A small self-supervised image encoder, trained from scratch: 1.86M parameters, trained on patchworks of several textures.
Rows from block 8 of a small self-supervised image encoder, named by matrix and row number. Rows with one number belong to one channel. Each number is 128 + 24 x the weight over its row's rms, rounded and kept within 0 to 255. All counts start at 0. Numbers have three digits each. After the name is the row's rms in percent of the matrix's.
After each channel's rows are labels from the 100 images, of 14848, where the channel reaches its highest value: "responds to" is what is common among them. Only what is clearly more common there than usual is listed. The data: patchworks of several textures.
# convs0: expand pointwise conv (model.blocks.8.convs.0.weight, 96x32x1x1), inputs 0-31
# convs1: depthwise 3x3 conv (model.blocks.8.convs.1.weight, 96x1x3x3), a 3x3 kernel
# convs2: project pointwise conv (model.blocks.8.convs.2.weight, 32x96x1x1, transposed), outputs 0-31

convs0.14 097:126146109145119147140139148142136132136122165069122127140148137129093137095081174122129079094143
convs1.14 089:120099120095151094122092118
convs2.14 108:163127098123165167126096113121109130156123156059103149138117122124143135133168133133108150094135
responds to: patches: five; cloudy

convs0.61 106:145151117091116167085105129147116114115098119095091125148124109088117133148079147092103119122124
convs1.61 113:136144137135062140140134136
convs2.61 096:083137108125093160102131140120120116154101147083090119121090103133121102127105145163105099158122
responds to: white; patches: five

convs0.78 105:134148157108078051153144133111131138155135134149106140102080123115112124126139138154119118106130
convs1.78 099:144114144151078152146112146
convs2.78 103:093148116082159128148151154093128146156146089135167143154153136094107127154141100102139151130121
responds to: white; black

convs0.89 107:147149155120131132135117105113129154153110137085078139150154139140136111057142143132081122140126
convs1.89 094:136137117169113074135124120
convs2.89 097:124090107107134146114118127135130143116132147129100140136115140107175174203156103099138110115118
responds to: black

convs0.39 091:143144118130094123109136121161128161167109141157158154108148170164153127159142099139082153114126
convs1.39 088:126115126119089112141176155
convs2.39 076:135139132095204158140122154119108087112132100145142136130105134138140133153121112119113075110155
responds to: white

convs0.37 100:182161085121100092145141117151148168134118127100124131124128137134168109124083120173134127125138
convs1.37 098:139116152168081140133110139
convs2.37 090:148131131115075122170122132080123119135124110122130126118148180116121144121102113136110081184129
responds to: white; patches: five

convs0.42 098:168145151104135120118115110103085125093137153093072102131114111128119125131094151100111100152102
convs1.42 094:121120142089112179117115144
convs2.42 081:118099106136137192094109156123130129148092140106093110136145135135097124162127098146093090125126
responds to: white

convs0.88 094:126122157118120130132111073095082158124122094083131112116151138105133150144113130112133169122081
convs1.88 089:142166141124080140110125105
convs2.88 091:089121142106176110138162121130071103169092127132129143156094109106158117125132146141119137112148
responds to: white

convs0.83 098:119141109131139176126137157111104135142129142105170129150105065109105109140120131106189133144121
convs1.83 088:134159131154172153127158130
convs2.83 099:100119138154123129093112133139132096186091160147111104109176125155114148147116137141163141140100
responds to: black; plain

convs0.65 099:123130172111099112116079122080097154109130130149089142144116135105106120089126144109153154123096
convs1.65 088:122123110159096165142094137
convs2.65 098:107110123105191130121160170122118146122101113104131138141109116101083102106139102113125159094109
responds to: white; patches: five; plain

convs0.59 105:149094127107126129141122123111112134116142160177137144126102109126128133159116107132221135115128
convs1.59 102:129158129152183149129144123
convs2.59 091:111177149164144126141127100156123145143173134128163133085152131123137134105114129094080113150155
responds to: black; plain

convs0.75 099:137156175128140200131114117095124135101141117118142114117096098137097095137131174125123117149128
convs1.75 092:125132118099172132132085109
convs2.75 103:121164115105176132138163111134093103163084100084106145142151129124123125130135171111128133130157
responds to: black; plain; patches: five

convs0.58 106:150105135083107119117124106116123130113108164121091061103135131119121182134121094142112121138102
convs1.58 093:116099127128178099111106135
convs2.58 068:123102123078152171127148146100086125158130115139141165112123111098127108123110151146086138161156
responds to: black; patches: five; white

convs0.67 095:189107090134107105144113127119122127111092174095121085120155111114112156145117134121110094138114
convs1.67 095:123149104127084158118158111
convs2.67 078:118093100121097121124121154105105081108165126104097152131103155083129100139098123126133158149154
responds to: black; patches: five; plain

convs0.60 102:131146136098088084123141150091137109129110155098148088108132177106091142097129133152107116119138
convs1.60 129:126126124134196139133148133
convs2.60 108:141133123112125152153142095158122105110166112146123101080171171147098130163149133141136161113106
responds to: black

convs0.63 095:134132141142122077171131119133097129148107140079157124114145162124158160158108140127073127134131
convs1.63 103:148186145117138115108111117
convs2.63 090:151131118123111089133111076171159122119127164135106139099144143113163091116113139166104152141102
responds to: white; black

convs0.31 092:174122145130141131097095111061112105122149126140087101117127120099088138157139111120112144151117
convs1.31 093:122128137143080122113175121
convs2.31 101:107124119114151093135164137118105181152112099090161124149117153113164092105123136121130144085141
responds to: white; patches: five; plain

convs0.91 093:150135116111099141137096126122098122111088165066119119159120150099130121146083138109106091133130
convs1.91 101:143103140157090150141099147
convs2.91 116:101161125117126124103100153113135132140132113073105138139127160144089133151090086095117126172114
responds to: patches: five; plain

convs0.74 099:132152128128161130138113146105106095099166127113126107178166128145135132176126119159109118089090
convs1.74 095:127099120100105102122087105
convs2.74 087:151114163122127120154095155168130124146132147147127109151140149144115137076117168075138132164105
responds to: patches: two

convs0.29 095:159158119128109109129135135176110153155108139082161116119150182145126137160095140123091133113120
convs1.29 085:121107111101130106144177150
convs2.29 086:149101126106152103129141151105111080098154093135157121131115164141102147155121079130163111105130
responds to: white; plain

convs0.0 099:179124089139111126188132120126123153137120136066123125120161118156124102131096135123110101109140
convs1.0 095:116152114149089153105155106
convs2.0 112:128134136144107101091106129124155098095114103082132123093094142153130114103127147107191142146121
responds to: white; cloudy

convs0.30 100:124125132115129095154165134148182179156107136093102105123138096141115084146122155152114131124129
convs1.30 094:134104105133095173130106148
convs2.30 085:128092158100109164139122144076156148092130117148154142116152136123137139156106097116157094159106
responds to: white

convs0.73 096:088152075134115116140140107125097161145142121115152095106174166109143109119099105140099110133115
convs1.73 085:119137115101090109145164155
convs2.73 087:132131143136149091073134133121087080107124119111114127138107143148160176093156113147109104128143
responds to: white; black; teal; patches: five

convs0.1 105:115108137140133161123148159108148139112145094196170095111116164127107121095115122152101139121140
convs1.1 098:099134107112166101101108111
convs2.1 129:114150102148111126159149153125099112121123089107110144166082151107085086139098099143124108129139
responds to: patches: two; plain

convs0.72 093:140160135168158096154136158172118095122079165118149140109140130122146132146134125124100112175130
convs1.72 098:158167163114103106121115125
convs2.72 082:144123104075144110129110144109146086167147084168112123132142107147166120122151105153144135099141
responds to: white

convs0.6 098:139160139148142118118107081109164162104112119122141111093133120140113154108137169068096117139123
convs1.6 086:107080123127160101112145120
convs2.6 086:142124142130111137141171151095177102134149107144115143119093129085134124120128154096082133164096
responds to: green

convs0.71 099:110137103143089188128146126103156143080142152136152119119125089132088115166141138128107151129112
convs1.71 107:118133116103155116114073114
convs2.71 084:110118102152111102151144118115124132082088140107077109150126131117110127163108138094147095082120
responds to: black; patches: five; cloudy

convs0.40 091:171098137116155080145117131088094095118139144091119106098135116091099127129129132093099142137135
convs1.40 079:134175142128078116120130126
convs2.40 088:124116150130151122130164127109107120166108146092122157110136107165176158142147123085119096143167
responds to: white; patches: five

convs0.15 097:125150127172174147151179145167150128144140120137151174137110096128123126129098138151168131120145
convs1.15 104:139123137141063150134130129
convs2.15 087:141140159110117123093126140103140123153115155077144161092171111125128155136145155152138098170105
responds to: black; white; patches: five

convs0.36 101:144154152174108129135104155126139122146154152084127136112093161162141103082156125134170119113128
convs1.36 094:128099144160100164141151144
convs2.36 081:124150100130146141130120145129112157093167101129135125140140132142095196170126167088140114134114
responds to: white; patches: two

convs0.17 105:139139162157154147149151160118134147123149169107139144142113141165085149125135176140180115126129
convs1.17 097:148151143127078128146160143
convs2.17 106:147149132124153136149148113167133130133104148173164120083185120125149129123127182147111138121143
responds to: black; patches: two

convs0.11 096:136139157097125129087126135097115138128104128155106145140050119136109167126154130082118120126112
convs1.11 093:132167122094100105137159138
convs2.11 110:083109095100164174136140148104094154171122121145133156123112139120140112135112134084116154103137
responds to: white; plain

convs0.38 100:118181081129145131142164108132103168146110115101130105093151153117140101101111110160105134134107
convs1.38 097:115112108169113093133147099
convs2.38 117:149117120100113100109126163106137103128142106133138108122148141140148166107151068169118077146133
responds to: white

convs0.66 097:132160126117102113150137140111097141139132157124093118070088109112143124102141123072095148104135
convs1.66 127:133138125141195137118136118
convs2.66 076:100093134114109152165164154113146127106135108101149177154086081122108127106128109138128105137141
responds to: black; white

convs0.22 105:150160132100111109142108159138129167162137138132129153104066120107099116094147119102090135103135
convs1.22 106:151141146149164151154153153
convs2.22 093:094104140145126131161159103124156130107122108135181155130122081113086125078118127127104151148132
responds to: white; patches: two; grey; plain

convs0.50 109:126135138163144070130100094129136138117147113094112085138113137145099130113087092134097109135162
convs1.50 108:128102123106080098128099127
convs2.50 124:148142159159120089138088135143145128129104153157096088139137146137099138111094168126156141124170
responds to: patches: two

convs0.84 102:122128130177112098105139116134134151138121122125147119094101144138096106106146140131160129176197
convs1.84 087:126084119108172113113130109
convs2.84 087:119075137145135169151134126123126108159098112128127130131099119103156114134131111135103113179065
responds to: white; patches: five; rays

convs0.76 093:117114112171170148149132075103123133116161147152146125125170082106145140150117134114131131089112
convs1.76 081:133101129099106168119092138
convs2.76 081:091136125088122170101142127122154163086168129134151155126107084128123157148123094097111137132119
responds to: black

convs0.64 098:102136065126119122144145096121118162137123111097145091090145159110142103128106091140085127118129
convs1.64 080:139160146122075109109129115
convs2.64 109:137141109116102133157111149109186112137144144137120153127113144107133070114146105150159101096091
responds to: white; patches: five

convs0.51 100:132113135102113163152145141109100136145145150096103091160101164099107130114093168098161131124113
convs1.51 111:140146142140190138142137141
convs2.51 099:114150135161093106087128145163153128139111134149104078086171124149125141139110150145134140141092
responds to: black; plain; centre pattern: plain

convs0.86 102:141134128157196102120132090124119131166118119107107121093164110116175125134131111122134168113149
convs1.86 089:152143158120076119120105122
convs2.86 094:166107160134110157144165126104131135163146113109202120113103099144119145131137146111151133129102
responds to: black

convs0.13 099:156114103122093119122117117119194084109119162117107128146103123103115088107145139139162124100147
convs1.13 097:122136122156096158143085144
convs2.13 081:059155092086144112162135142111096099133126109147136117136112118135132125115131155088153138106156
responds to: white; patches: five

convs0.20 102:133172088142142102146154132121114150136085141089121110080161141152125086107117107155109130119126
convs1.20 093:115160111089119170139114121
convs2.20 092:143134118097112103103122133091121104128167083131156102115113169137150151126150098137119081151098
responds to: white; patches: five

convs0.33 107:149154119178101151109147129082118142137131140089163148075128127129128099122162104158141110119120
convs1.33 100:136145130144191145134145132
convs2.33 104:115122148132114137110111097185138130140105125155140103066181164152113149129124126134138139124101
responds to: black; white

convs0.41 109:137108094096126103174174131132123124125119147136151071113122174134121160110122122121129093090138
convs1.41 106:116110113104084105112098111
convs2.41 152:108160124185104102140104157119131131135093110152103101152131177133103099130098113123147101119153
responds to: patches: two; plain

convs0.25 103:099131140101161106141172133100128170100090110135107114108153108135118093177159134123121107119150
convs1.25 094:126106150111092157111107160
convs2.25 094:131162102134102147135074139085143107103171107122130124124144138153085132160139106087121112146141
responds to: black

convs0.53 092:094180147138099154162131121103095095097153118111145118126115113109118115123116123102085139173110
convs1.53 088:133149146116071109133107115
convs2.53 077:110076104127141124182177122146108127113106136100130115129125102143125109159135147128141145068126
responds to: patches: five; plain

convs0.26 098:123168090161126164146135077149132140161097110078122114137155161118122112127119117116116149104107
convs1.26 124:140106133119153135092094091
convs2.26 115:145159128129117101143106149130166116147141115100145143116127141112135096091146091121209115115125
responds to: white; patches: five

convs0.46 098:135144171128126138110108126076116107095093129110100123121141104134111104134140103097131173160080
convs1.46 097:112155126152142093125088154
convs2.46 091:087141116094148102131174142147109146113092098101126116140140136135123068118135135147118180116135
responds to: white; plain